{
  "arch": "convnext",
  "model": "multi-label audio tagger",
  "dataset": "short pieces for a synthesised band: melody, chords, bass and drums",
  "train_examples": 26041,
  "time_shift_ms": 100,
  "n_mels": 40,
  "hop_length": 160,
  "input": "log_mel",
  "spec_augment": false,
  "win_length": 400,
  "norm": "layernorm",
  "activation": "gelu",
  "mlp_ratio": 4,
  "layer_scale_init": 0.1,
  "inner_norm": false,
  "subsampling": 4,
  "layers": 16,
  "width": 160,
  "kernel_size": 5,
  "num_labels": 45,
  "mixing": "mixup",
  "init": "kaiming_normal",
  "residual_init": "scaled_by_depth",
  "optimizer": "cautious_adamw",
  "lr": 0.0029,
  "beta1": 0.9,
  "beta2": 0.999,
  "eps": 1e-10,
  "grad_clip": 1.0,
  "steps": 7600,
  "batch_size": 512,
  "epochs": 149.4,
  "lr_schedule": "wsd_sqrt",
  "decay_fraction": 0.2,
  "final_lr_fraction": 0.05,
  "warmup_steps": 380,
  "weight_decay": 0.1
}
Rows from block 13 of a small multi-label audio tagger, named by matrix and row number. Rows with one number belong to one neuron. Each number is 128 + 32 x the weight over its row's rms, rounded and kept within 0 to 255. All counts start at 0. Numbers have three digits each.
After each neuron's rows are labels from the 100 clips, of 14848, where the neuron reaches its highest value: "strongest on" is what is common among them. Only what is clearly more common there than usual is listed. The data: short pieces for a synthesised band: melody, chords, bass and drums. In brackets: how many of the 100.
# fc1: MLP up (model.blocks.13.mlp.fc1.weight, 640x160), inputs 0-159
# fc2: MLP down (model.blocks.13.mlp.fc2.weight, 160x640, transposed), outputs 0-159

fc1.143:095124112176093075114132101089138140137134176117094149149096136071100170133137108096043171184145112166103167149076124198139116172057129114112118125118128097099138131149120115179090166086175099140155148182075119065095150170108148108124155105141177122113119104110149127151129137115155108119094157099093087139173115166105097090150119144153100134084127142151165129159038134135139128150126150129088070060104134156125100198176079208077112090131151124183164129136120162131137141088157178
fc2.143:099140143154049194204181152129081112107112118153174139120113167114133132101114087090142077115089074121145149083082138139175193164097117114128138160111114111119097106090139162130155184150145157076158133138175095134138151154101102145082115102130138188097151077103127132086156152169090109109137151194220086156159117089136136100126135141114123183076151117146154151122093162074148123139150080122174077141118165101129064127117103108166116133137111133062142190137113176115188114108082134
strongest on: open hi-hat (45); harpsichord-like (41); clap (35)

fc1.1:185110134130141139126142132089142105128153130148128110110150114122119127172116086144153141167067149081102123123092218091076161101126133128135122095129101151115113092132128175184090115085126135150137084173107132083144132116117136157160045117144160109140114133089138125194121066150129152100137124158169121156056130151104112136071135151086111131189197097142114042088178124098139127095136212186088117166156118111145168127097117192111077120128164185178190137119088088087160106138161140
fc2.1:079126062152167147119126133063114164134123122173129165065146124189128159103173100191082109214085124092173122100098140154091116147095148139098146173121190151120154133136137127144110137119148111138148159110111131107111141088153127174175079140136100102133086156126171134046133176123161111143146152088099115069153077074156139141135182150179111111147228116119123192131092071132074098149143078114101095166110127131117186164089109149128150092115139110093129103144127193093115103107125130
strongest on: closed hi-hat (96); snare (67)

fc1.102:141153103124162082137127121112124194111049095134123202136110103129144140118142160158151150128180072152081122127112151137157129179126100075138167189131118091091153106118147085192075150152146133137174121131103147124097107064110124158087135156131136065121130171134115123087123099121122157132143112147185081122163099137112202082091164179082088128143087154088131154100169137137230148140115122117079176135154102083066090163098147075107163181067091138121154143086151131143143138111157117
fc2.102:124185114172096121142132133129124142115157064125098100089197146126174156157109178095123162191099078093131143100124112166203146136080114112123169083088086045110210055123131111198109045146141128107126122172190115123142112159120049136116131077106141091119057145110108136133117146114125159148124120082123140133134126155070116097105145105158108130086099151115108133128140141177127148168127122106165133160070152132124140079099161142148139105108109094076111115161092172080073131149155157
strongest on: square lead (52); string section-like (32)

fc1.470:204095084089116081167116142148123105197134146156174066102157165121075133142134154133089156171148115101124155178123040077076112142089109144111112172149126127123144094085136135129104127141146119116134076152119184129090113052118051184104119129156103106131128217148124141107127156146138133094135116082160122122201084148124157148092136155140171158082145115145150114142151115201139097174126096105059140154086142124181118108148089161142140193164130084125109193104133125103142135122105112
fc2.470:100188125177120145122119135133131072092087097093213130134155174180140143082122141150105059144141153117116083093066188118109135171150110153115207124063148167188097130107158112144080179156055106178128101097104136155144168100150125154098138130085147091148116110097186102124052137157137092134106116147167119113125160147145130137072122110091141208124099097151184138144098096092141097122132140124130045167126141084112134116190129115170130161139077137153167134146105129132156161155130130
strongest on: square lead (46); saw pad (42)

fc1.196:125105115182098129150116156124094113138135122172154121061115121112122136103146157100140129111117099103068088202161151181140091155125170137142038123121139100122125159112156093240124121157090128136101090120132171167109111127131056088192178074162171073144108145082172200130169161108153106204126084106120117153143092118127113104164130106183126148132145060180179110090128109140139149128101124149088155159120169159124129131121131112129115161114147063168178100158095075142152132158123136
fc2.196:132168113138106161100129113096118109155112124105132183142097174145149100139142114139127146125070128157087146163183106134112138142140115080130115093189114212043121150038116111158170134161113123112098119105110122098116143107165083167136160112097120132151105167180149065177141078150091174170133073141171142148148107091097157097077170161164152107177131129165169169173082155135091128106179125138105052174119131139084123138148189141154142071129126115049118084165134138140164144177150144
strongest on: square lead (28); cowbell (26)

fc1.223:141128152118137124138165111147142177128164167147133112060156172157118104178079122177034088155126081092098089129160137122166160171130187102098092146130096102159064162144117131126075165172168102098140144113085107106093108112115149127149122114125120111142143105051129112159062128131136122122150070124184127152076109158121112125124189137161136163105116102201139192080093138163125095147060159161177163140162090108126118104115143102115180103099157196114181139113145094147165091161082150
fc2.223:148115124116063104106130128145150140127157115115145142124133146100068133152136124105188098077074116175092143143064187131160091149133091128103110109125160122076104121107132130115138120143132162089125139121160080164069066136124134115126146103099071134090159155094127133148207176140130173085149122178182098154173185105086132171168098112120165143135066186120100156104146171138094161117127105183130170134078098168123151136105151112121153131080140193134098138127083187210130159206141187
strongest on: kick (98); drums (98); reverberation (61); text has "reverberant" (61)

fc1.360:177095102089116104110083218106152117141134134128133106135149099101107152097165157119160152121103135097097095160113126132150124145130116089109173138091130090101130144104087060227117107096116148165133118114142159147140126141136130120138134136121143084232093173138143123222111129096137120117110136109140139133084142143130090133103144160085129152138085153197131181107098094071140123152118136165098159132143162094129124105148090205148067106172185054152172134147094087047135088133150068
fc2.360:158110139100119125150131126140082117158170124116177110163156160151107155136114148182115138143118082170091147135110110158069107133180158121109145134124117144066138139094201187118082133158126177144110166069108151134135149062147027132096165091102143160110135071134134168077176087163111151093180159111133123126115133133117071136143131143114208121104167097166168174127120094108143144159120074149114140089140087087196093090124100108146128099104069124087136078112123221081142135116148088
strongest on: kick (100); drums (100); clap (95); closed hi-hat (59)

fc1.282:124160163104129121119120242131165100157127123155114143048139113154105072111087118145127206132141196104113122133101131152138110091127143089115129103130132118131096108081118143179110138095150124147093119115129117125137036049123042143129146131146118088098160134180125164165139126133179150115094106109127142097180120147113134202100148101126069157087130159145108091089129145158155136088121095137108196186146108220130104154172144114113162143087151083102136139145073115162106125119189104
fc2.282:128137134104117033119109152144072134131125140148156159135090088069123126149112088107098135163133076172098073104128131099135140085150134094147100153132103080073143080071102136170123162072134043105182141140126117127107113208201153118151078072162149082165146063125115136096133111130087134094130153119136130124187031185100103135141133098126097127132101159125093098138059144136117151114136116128090159043116119174117095116103141142155066146150105119099121137109183121104127134097150111
strongest on: sine tone (98)

fc1.104:133164158127123116109146110178128078163145102153147128124133092051112153148119131090041132164154121160154201162168134070140188118097131186172158116123120096082098140145143124133147110127142131095186102140142148146140155141106105110191121093109135114096110210171145185086163119071148128144061112124147116108127051183145139148145136126074142098141108164110168104115127093116123185121109151122069160112131167138055138204104107101156218105160134119110118098161089087093122144142128104
fc2.104:140070122054185133093081097145130084072139100097156163131123163201134125127134157114076058136093098150109111171142145097124152088177113157180115085129117131153088135162158122114095150112173115155097135126145139146173160175157114100138129151113130163132133161099090124111093112088129158201135172162085115107109122132199160127145066149153109148108072120141141149102146090037151127178145179179127118096129093071065126157158149144116096161104094088157085164157097095093157138147137187
strongest on: open hi-hat (49); shaker (39); high tom (26)

fc1.99:107082111165118121129129158073125110145105117090124172131141165117117117074097106172154167100188113096079110175086102168083207172113138131145065205172133133138089133099086069122126149135091040137121158060133175090127086133138111112141127121119155103128184140111102171153133114135136175164130067129081117094147096131122111127062100112079157170145113093092114126151096147165162111136123144133115190139158162143198149153193083152148137156126191072115097172112136113159120111098156141
fc2.99:134105096127139102129124151166153131137192100080102083127092149139135170193152105163205089127123135112056125128081119150177094140193145130168119116095095157145095137153156115102158088120148157133154153156120127080075114160078099126120200104154117138121063105098171164107160148147079085102051166204147128131115143139090156118147186094089167103163083104098123149033136126149138173136104094129125145141097067122097098116065123154112094152146154148108108109093163153128128088099111178
strongest on: piano-like (45)

fc1.128:088162138146136107205150123159161178150128100164106147102143193090111150121137110145095110131148202153100134155143164098085104155128103087093136094113153080123153123130071132120162215122170084098125104105078102126156107120103137169134120136082089131096150130079156130166203129093124138121125102108186020137167144136135067123168166125077074140194163130164141111116145140100144114141138140176162174153133103114178138125149106082099110197104115095147153134124129136167075112099099060
fc2.128:166094147160128142120095118144126057162094066178171108154122145111086147103156154124149177138092099173112142125126138159204148124126131095080169158091130153156172143168167092089147096085092086119169143135141137063131118160142116131161094049149188072148131077076185145132108101092120125127132098142076048133114130139124150130104146191118071143081105115103123129124082074123086150148131141169114138106103144127123120078139132135161134138196126156171147182135177145092134135138224100
strongest on: string section-like (68)

fc1.629:134156106157133098131076138127128177122085145149106142124124097141143086103171144126067149123116137093120078163141062108149128116120137138186145088145095118147146237112119160160113148092141107146197106083111218089097051120118108159147162087179071048123150147148125109084161163111117131093163095181167121106124112119100110128088106147179125126107195090137153130116190178120145141173140123151103154173149113134057128153110110106134201131081084129110073138135136133155133116151127174
fc2.629:181147118110162158168144207151130118124126081146113144059088069135102139098084140147129095050096139097069053121111072093144087198140188138162174100106135167118169143171169124147119083085123105094167133086113139130178112140076147138104151119163129067133143154082127161123109102179119116099101037129097126099122122149141176126118173100113101197173120201096076151114145142146150146121117128141121181142124121128062134155111143130136156115116120144149103148145147111091149135081178161
strongest on: square lead (36)

fc1.347:101103121126113115181104114151140122168113159133092115110166163095136114134129111100101133123141168142124169125159156132065117205135138122063157117106139139081119135149061100126149193130119074105190129139096115135124133112128131092172131137087122139124148174068196102164161082097138130096154157105173041128124123165127089162162172121068095150135138163197127070146112133140144101101138143125126203090158146164150134124175074104134170149102073092164082081117123157138038161140120060
fc2.347:144119133192132199141131150129159061162103043130161043161110128163097134147121137159091155128139110177110094129147128119168119090139137106053136147096070144153162136146161120115149124110126139113085177151150152067122140153107131128160102075143158113147112126128219146146117129061115109127164106136107043081144163144168154104119131157135078083113059135133136074136090123130107129176164129094134117137081171162118115081183102133125155119211176147146109145148121123116167122191175110
strongest on: string section-like (81)

fc1.574:164168107097119116171111149155154125139172069108213186132134123154120134067100068108134182108223139112162125113111097119122113064140138099115114115168113118131106129128159140144066096105147164128150069129101143050101144106123136137159087113118080061175091157148134095135101135090125128114104099137111173158178090106101124191062156181193114124108120142109190127084191125167174117188113132163071145155163143099131131127164122159151100136106138095183139133150117074153103138138126156
fc2.574:121093162141134182084083074135118117086093106154084135138122121076093181065209123115118121196150130106165131076090126120161140170098115128111136144086148185134117114130085117114128223123100047117100109138085150112154124132135121179143133133130171091167109091121078153149111099112189112118211122116136114113118092156133133148057140130118119150137127133127130100117111140124172104133206139154099117185167171092121121145188143089183091151084189150116166112077144139107159194142113123
strongest on: snare (65); tempo: 70 to 80 bpm (27)

fc1.295:134179138183115112140137117095131085108117175118082113107130132125124091106111141126099128073105102153132095128161124086176105113106139124160098125132070110117065104176154129164092137109138073174089127121102141136148107103117107145103112051114163164177096159108108126162169116147146121189133173112103148148068129153130131075131136125129031181151073157120158145141139133133186077147129145135026180120188161108157125131117086108127131169171077154186073108163112125114112170070093057
fc2.295:154154054047123082116102134166147120097127121149156084043195114143138114143145162147163141091108089102127134099186117135149171157144166127159104150130174106078089127147125125102110061200141099097157110155183081138113138142107119127122158097141145127177158141107150153115124136174102127147065085133166201113171128156122128059165169154117085075069163150138158145092158154140083155129156120124174101161138122029157099111105147124105116198130076105156121133119149132093094123135114141
strongest on: closed hi-hat (53); bowed string-like (47)

fc1.476:125164119117105103127192129178101112139091171096153128113134127086127126104090107112040145127097097146079112128116166161102109103136120156112154149183048117133124173179136145106123150129127152163110165108120134157127083087131102092114136075199172154134157107081159120102132092136185126106136119145153123164102135100072091193113175139099044159101068102131133133137192165097121142122103182131110145168155154198103132108127095179102117114107210145189085113115095091154146102146065168
fc2.476:105098082114145187162116153136123181142135136133209138102157114152133134129138196119187133116057121128217151080174050137071091109095149112172064113128157177108136116149148120125127132103153159140104067178130169127119153174170095118168145148189102157186126136151126172215119133170100147123158122148126137140139119118105127056146129136141141061123121097144153081122093134200110130151129089098159126150100109116124159140165134165098110137107143159084128065149103179143113091177122094
strongest on: bass line (100); bowed string-like (97)

fc1.182:108094050152146106117150098069113141161088085195153163139140148110127116121127122135127091129129117104146137150090116158112085138056162165175110170078116103051101139198089120113114116151093127075174150158063152113136083098090127131133145135160099102117137123078184120119116119143195132152067117118178148135165056209148108139143170127154118151091102105172116139095103189149155119069092169116104109190160139141186153112126105165165129148162122154128105170115164155075130118105091157
fc2.182:085092103169188124102114122154069149143164138108084096111138197139173105126121115195100103111163183126108113136131137100110195105150150115130091121124138129154130137135118188190184186170103101095089143188174131153143133153185109095121141132091167149133143133138137131093104133084139131140112124053107163109131070139188120186133118155176094089131102137118139118130169164120169132149162174136140067130160116094084093043126075165123088183147135082151133146151096166073178144069112110
strongest on: snare (65); string section-like (28)

fc1.68:143117107099144076180139129123123134193060133125104156088137115121137122172143082125136149089131108155156118157106157129129139156116144058128041170139126136042161100194128073128110093155128045124100109103149168157127155140100145140175163099138184049153176110118128162101142145126110127113142103148138109165110119185114133169111142115119111154072196140128130103087161162223129181106095096161106105121115123104117197120146105100147119079073121109195072128098120123147090159153137140
fc2.68:095153114147107125157072071149185176107141081129076096178113154130110109115124113153113095138128174085166048105138109145138047149155108075085105079105119133089182145114186117108149089070155060061119115127156125151132074125125117137138185145108106144141111178099105106133151117115177112082094102137159104102141189117081122128183132090107123174173124151173124117153134143109097121136154112116136155100151134145154166107068188151123139174114159115122067109147119114234088117129135167
strongest on: bass line (97); horn-like (63)

fc1.324:068141161116103128128100111117143138162119096154076110169103143092104152075144164099090136116163100131096192075125137102181144085118134093102096164127148092155146211169128144143057136110172105146137129122112113140140105099115079103153136108089140100128123128154187143112159116087137167115114161127191107142120116172081114198117200130149101114099127107186133096068101119078139126108135163119109143160184090171093134152178077108173159082089126103182097095158056142108073160054109126
fc2.324:200164129090129136145126120170154123198137078126108095093119067142129214114106132173112169119143119095132083140149145116146123174111124148089126122095133086146185173119173107155118104075180101045171155114100122063129151186110084141164169165154135110130052084129183149104095131136161117102116090157091119144136095125128138104154122118089062090171153102118148075078052103123137108109157172133120185104126116117158128137100141124140156100174121159112151124067175123110144142116203132
strongest on: string section-like (50)

fc1.47:125122072064126154181178146135132060137161168136147191121102138113069133160152177126108150167120151038124151122147062119069086159078116146118135105151135134100138104116116117118078128126134108096201074138111131104113115098114088200127099123150138100116118173120113114118129113098186136122118124086160107159146079076119125226099117157203130145102166092152152116144116102131150175171102128162083177164151115183145129168160172165125166166154120086093116102125145114165165122184129159
fc2.47:160124150128103160089050100172134174108078096093130088112142121168142138060127170107156084156127140098149138155107123177085090214119134166125127161107124134150103205156159061158095143159110122123146124139097142121117162091127146189113154081146120088134120094104111100126111131145157144101134046148100168141157103095160114100089095125085064164121125126091168128118117138132136107115108152147101113141095136106149099129212190127078192140122136192174170077127122125167079164206158135
strongest on: sine tone (59)

fc1.263:189124145160079087121107134152124084150088089200168165113154143059129067132102120165114125142091172136138116142160152121164154167155119083159121157128141060125141123198043152166104207082128107112079130123104144080091141151106116149128113110155094123141170130112126141182109104126180119168077158101162130112140099112140142157113128081171090125040130112127176111125148143150115124150122118120114190103208195158150157086131167090123127132087119143111134068115088133098117090090177106
fc2.263:129079146098090099139110050116117077143130119121141105102206112061087160127110126087142122099038140103112132144066147141194131161091085122111148139118123107129150068141128138110130141116099168135123156076125106180185150132156177134133127059124159135132196140108114106136123122116152147128147133148125109187125096158033130117121122068076126106150113120091122127116138173122105158139134155153173129158157178156111149138119084057138157139093120094137185115146057148104163215066163110
strongest on: piano-like (43); plucked string-like (39); melody instrument: plucked string-like (33); melody instrument: piano-like (31)

fc1.9:135179142149167070148097107117138119193143108110131096136151140047130170140113132159083126106141150127125106182148119120104091156075172060082104154115103147130099082103087114123105142135172165096138074129156103097109120067106135179184155157194195137157098177067156099164161118111133129105153100144170146092132120108090138153115159181119091156073094082090099155118132112184115155119144140179117129155157092193216144171154111079108117118128114090140146159052094121124149148120097118
fc2.9:142142152151084149051119206123171066103130141153133085162098142070116154069118074204128083129134152107135124107086126124109065143143095174158117152151138156162111101146147137076143151088138120135138121168086101154118102160097147098081116120131128109184125122136097160092130104108140147062103130182149150159188143204170176127120105112065177141187162142084102149180092141150136098167149086083112077153153157166125125137133206113141161185160166114112121149122099116144127171158104107
strongest on: snare (83); shaker (41); text has "four" (28); harpsichord-like (27)

fc1.343:052087094193092129117142106115144106220075140097139146137157129161161139142123089156139080122144120160103146144134140141083136115149141134148062165111120113124142119148139123155155154114134119164101146195135156076131143139133120217132170088142218100151156126140067201152175115093133102125121123129115085144109124106059122122126175114159142211102115124125118102000139150152117172101115071117109073071116117162079143116164104110134132095121147102164104090140147142124148148127118130
fc2.343:125141152129154120126098128117110159068147116187116105141094159132103207143250088089106170114105095149146120142112083153186123128139102115139156106109164138149169165128137119112161124127170096185083098119124128110067142087084113167074147103053112119184109116090084051129109128093130149127094046153099150145166140111063162096161120092115132170102114145123171182084110133121128124094136175113113152082132169144116137120077138111111082181187134129143139082142148124180097118110114086
strongest on: bass line (100); bowed string-like (39)

fc1.245:142127111105079123075151102090141160144091227102058193106123121155088139191124105120137111077095120135119125095150091163119129193129160054114126134083128142098096125109080146114111144139165072119123103171119121050140133142125181139156147123104133129122114097169141137103117156137121139092108156132128071077127122103165122122125171141192139180118126162112163121130133149112230113120126137199123091136124129160145095172113175137097166066116161177129050117055158141124104165127111175
fc2.245:147103091203096172149184108086094138141130128131150101168139121146098108149122133076127145159140157121169154146068067081173170112152143119109181134067113126150162122078166108179097165156196163154117143184107165107165138119108186152092137110157090158073150182135123086150104124094058148157109200090135082153106142173142123184140096146163180144130148088149167137135117083135109140139144137111135066192123163132125128151152120114119148121154131098111144172188107153129187062126089086
strongest on: open hi-hat (53); clap (36); ride cymbal (29)

fc1.300:077157149164154137154153131167146068193116118215197182108165085120113108166108194160135097121111146081128115120161098152094131148117157148081111095155116032049144099134149167126121175120136118172173135169167106161085143164115141101165047159123196105181127175096169159160130120114114153152097098139160098084126098108094140081081152111137101123162070124085103107105135124126125126095117155131098079125186177126126130168128108129113142146113081088122114125149101125149130159173133157
fc2.300:126127100122118126146088060096128067098150108158063187157129132155063154155152168143089139131101112162085128167132136125138084115179061124088144173127129098133126158110132152088115158138118155172150100156158135066179164184117151147112169110135106175086143151103096092100091199139076175114147129115212089123111180091069143166138177075132108132134079164082158097082138135123141172149127158161122159166151109118146165098107167097134125095105064178110094108119124070151156128156104155
strongest on: string section-like (27)

fc1.452:164104092095123101171163153134118116136102099150146136121136154130095145138033102163147139156169125126097127136129138167158168147149128123089159130160066153115050115180130140188099155120152083167104123115128138106124051121082173189100153093106189076161122149122146150111168098115124167193064086125173138135155138091084173128140116133107091114046176034095133067143077096102132111150131177132155117152102096149115123118099181128152127104106177177111130095103157117122094113171137107
fc2.452:140127074179147149123164164156151206172111155140138084117096136132124094146185104114125163153182092149110086111180094165128128122162114109145107117113049137110128067199124094137160119078100102136132125177202083115162106110168163098103167078117047140149058098134117116151131123102134116088156168116142136113119136151084127160120139091164120166123157139163160080136094167181150076098153119104124115164106145175114080112189181114066132134145109184135123152160123078152119097190099130
strongest on: kick (100); drums (100); snare (63)

fc1.618:174103126099126110094123134094107093170115076109064121144128125137098107155133088179166120174120143095119140164089178146134176096115127142151122121213172157106121097132135159176107130088184140131142147128125124144129122074100119185145094071133149098119199168128171096084157098128132141103113154139164130133073125061187154186120204150085135198045090133083149095084138124090164150110085177160127122168126084101134140135066132168120114153131142116139079116092140064137133107134073112
fc2.618:158110104202146134098103153107167102118125113136143085099154131131096111111124093144113140171180174105181115062137090152117129186143141111117130107137168157191206130110162150157155150125151118161155115194131121135150107135153113129157145147197059103059120165181119106120064078117091041112118106130119096104106093166134119138116119128165100092157143144085183164102170080157119129098196139102066149148105115165154147111105118080133143121133146070108172115185111115131054089151138175
strongest on: kick (100); drums (100); closed hi-hat (92); cowbell (25)

fc1.331:120111155091155079140107179102075107136089111167071156160113159086124102154148093122102133153146189175146118143098110128103142168053123117151057146111142110137115085190153115114154117139131091122148156181105131164137132134143148090155126148206153078149199091053123114172136158029146182123130166142127126094101071150164131116131133143090106128127148157090122151112115110160152067117137131143100163080117183118143129168137137190120144129075074101133088134105058174154163143133163178
fc2.331:107137157081138169141144115132154081156111125116102181158104117067081127109098152121097082091036151168109068196046116101143118131158065104087128148087122137131042121145174087119115097090128146125094182150113162198113141054126123101091128105097078124152099222134165085156165156092156138128128117144137089167132143108139154147095116130133107128125115140140116171156117168126052146083125163145135116135158147091104093152137113160138162173100074165169117160100108113131090153120160130
strongest on: open hi-hat (56); horn-like (41); clipping (25); text has "clipped" (25)

fc1.287:105140178133104129184144192110123138150130160151137206138078103108112141108129167153101152093083096093071128174146065097116103138143164124135183113114070062100106130148155093225131147106125138171160084098130121102111091163103153104141086110069141148191144140125112184136098140146119139166119113128174108123142139169076168105157125185187089122097147200096153151147127105140116096061141119172155113133129137176095107087179082101165114110117081152149113081061107147112091119154118109
fc2.287:135176133137141130099164069125098142125094153157128155184146147179071112105127113139102140176142099134109228127141119137124097132148141075148101105153078105125137116067074131215129132183051086114127066124121154094117088108060092119114144142149114133111139187151116124137144164128078168107137105100071140120128075142083132089096109165172080080146124192142125147150133124121130145090124156158134144146079103115197151098137071096111133101116178121133052108167135060161094094151134127
strongest on: string section-like (30)

fc1.100:135163114111182052161075067090134178163127121169131095157129096133148142131117130108090156123162128167131188100070097160100172138078122065156102093076124111068126150121065151168141111113114054098136102087106162139138133158150151103096142118137122084098175192107135160146110125096163164115119152105129144149199110199107150163110156139078144125130151068161198155106162106175141160185139095157088156105100166180081163155111120127122153135138117095125109132136047141153136147099112146
fc2.100:128158159159105132144133144124162154199135140131111145056132169087102147089141081152181127112119140165166128176165144135098092160116095160139148101095149112095102144165125160209137185058160149068151116083140067143074094143075090126134148080087136137115093099106136098151189191146168111096173064133183109100079151130096148122098089134154084165158127149158105142149088173127085087133097116144131125163141143181058151138120165139110124142127162163121081071144099120178142140122121186
strongest on: square lead (60); open hi-hat (45)

fc1.80:177178132137119109093112130150125139135150120151085196203145124110125138137126152115121122080152094124115095187117118150075111104122171121164131150094140123109136130161099155114056178083152124104175151142100123080087099189119141169142099139144108031131100081106173098084154146163101115180114084117136077126154111132142114111117120134094037159071158133150112130126110159088146166128129103155158189106174116097149170147094218139126118145072113088154102150130055118117133153182136060
fc2.80:096206152131094090122128192162125147153099160092172116120173123138158163193087072148097110127125211145147130152073086108152081163103124119201141142081137110126079059130091097138134112137093107158156103159214108173100104069176135100131086120116146145154142160133126089123103163153110129116139089126141181131156145154105148087084071159095138123102095204168128120137173137108113124049118093080144077164105160105129162110106183108130139173159098122137152133158119132145130103142170109
strongest on: string section-like (82); melody instrument: string section-like (57)

fc1.466:160118114099173121134135118127140071127109143113129178144133108134155055185095089185108101115109167109163158169166080114140187153087113134195097161150079155109107141120092180164161088146167141131124074124126134129142145104135160127147136090116108094124156122053180093139136086136112162188152131104121108083151144087061120141132134165063105146115150130141197155087115098153131093133125125181105091095118181137095166106161160191084167085165146160119145084120119056065121196102107109
fc2.466:160128076167164152130114128145068153128150099160137076081129089125136134130152121154118127138091149176114130150100148133152133167152150147075102174146111131103098104072128084123106092089193155079174134116152121107134112094121144101132160121165098100156114157076164054063134147123125115085127091174159059115174135174110192150161129130122080091157167148088110131077109115071161181178080153107165088092128115092174191148128131138069152119107105165111093138144149172086106071068075159
strongest on: kick (100); drums (100); open hi-hat (96); closed hi-hat (66)

fc1.559:090158103166093120138139128096134191156077165138101166139226200090129115098159091119102183180170136111113093102119088170082107170119166125100138090150121105099127167116102100123164163157160124180133049119105096152079089142131143196080078074104197097117119106138101139140119138066156112185098171124167133141112133115140098116153122151089086150111122087126125097128110138125143167133096098132164212117098139149095122097125096178098118159137119172117094099161144081127115132114160057
fc2.559:154094122131113073170104114105182134124190157092155123143192155131171147128130134114165106176166190075127120046107108164146090149127149149127122149154126131177188117141095146182124098129174161134145091188101120125097084155143155137121141074145142096117057065131105122100112149139129116140059136099146215079110133102122134111078102113127170099172115113076131117142147112193137160150127071157117117129124204172143138076141107172135116169106138148126206135162094160159095088140092159
strongest on: kick (100); drums (100); snare (98); closed hi-hat (55)

fc1.442:153115133094094108131146113111131146126130153121142119132114181148109109096162143093117142118175170086068100105084116141065101066112134131157096127115102108166140117132093095122120143166180107130163153134099102070135104127115078146120154139104077118136154156128099154086154159125142146186106061151133142108171076085102176200094147152221123168096177055187136076134117091154126142146134093107089148112157122199172090133144108192127115163159141131114110192140139111148088167067086205
fc2.442:117103099084152128088093063115084142109119127112124131090117146200129158123170125164102135128148148062134213141098152159093042122118118122195129170089133132163139130146140135125104112150161148164101083129121196070108183088113128178120136141143142086097171136087127113152117123131042135177103161108137201177086191085109152085137105160140134129115085084135149152097170135153160170122120201132128104156112122116162112157181154122092158146148135162137122089141138157140134171223138125
strongest on: sine tone (40)

fc1.341:119158074129178129150151147146118159150094151126112167099131136080147047151099107140139114120133070164108094133057062111129103137133153120088102163116137098131120109202098138127099131076248148146088109100151158150079070161119106099107120126109184139123121141185152187097108139115145139171111135124194121100153108130109155114051116113123123128134095127083141128119086171095146147071136154135128196160108202109176163096118147106078117167132168124166094123156119165111102096126127200
fc2.341:148129134146084135163139166162114099124094135136102107162114143079078035128123102120113199134175138150113145089164101094116086135176131135130161144164156107111193159117145125103094140140141099120170068136136071132152121141114156129140107176137135157164144140141108110137105152118139165128109152091139111143129101162121138133068136086129140097167134132187213074155139096223170103170153136114110109113115122163183157143094157084118115224134080218164197114146115073156171119131099164
strongest on: bass line (97); reverberation (81); text has "room" (81); text has "reverberant" (81)

fc1.496:145114074133121077135143148114115101134169037128133172176118161104115078109082106153093110105119105106182075146106129082078115042072141137138079120127143140135155147139121122146124110145172124172079070126120124135128101120150096148167114069160091111162136115119135183172188103117108117170040165152173118115174128169171128118098154121197111131153108050130115148131139112175149174150123155155148149147149130103193141143057158109177166172143174089111137122113125098118122141112141055
fc2.496:128086127175171146095137127135127187142069118099143103172125174153114146141135169138098172171176139147086157063127111151067130087117140089114159149132119112115139158121144121110160177185091101103115132136127155101184130098105123145136081149104059148131141160140154119104115121037106144182122165066077185075115146080205155098143099104070168158128138068133117108171094155152150119150158096094070100116133121136171063112193068162135167167156115123144116159119143111122157112168121090
strongest on: snare (60); bass guitar-like (44); tempo: 70 to 80 bpm (29)

fc1.231:037116165153089108147157131093177204177067088121118230099122095161106140188131086144090143162089077088098160127137142140113100094135126132091123144115120035117120097135094097144148154174150107135124103154152145107122148110107120147153178141145127122157073139078112111138114120131146142105144133112168142112106126158090112057125179134151139170163162167106173133134112104218157163134124109182163054074127184176090110151091148133148084106146116114084082132105111116098141116134150126
fc2.231:095166207105105114124129098099166158119122071160079070125124143161120134152165146094186069140137125113116131125139119126157165087146135130114110126110110118172143150182137127145184110186147125140136162060105099169131118066120089143097193140148183107170108081126102140127133183102122064084119144122123117116153103051128067081178192102070123220076094130144059144131142126118134092179139114189113113135122138117144134115056184130123113151079133134163133124121108123116101086168140118
strongest on: bass line (100); piano-like (87)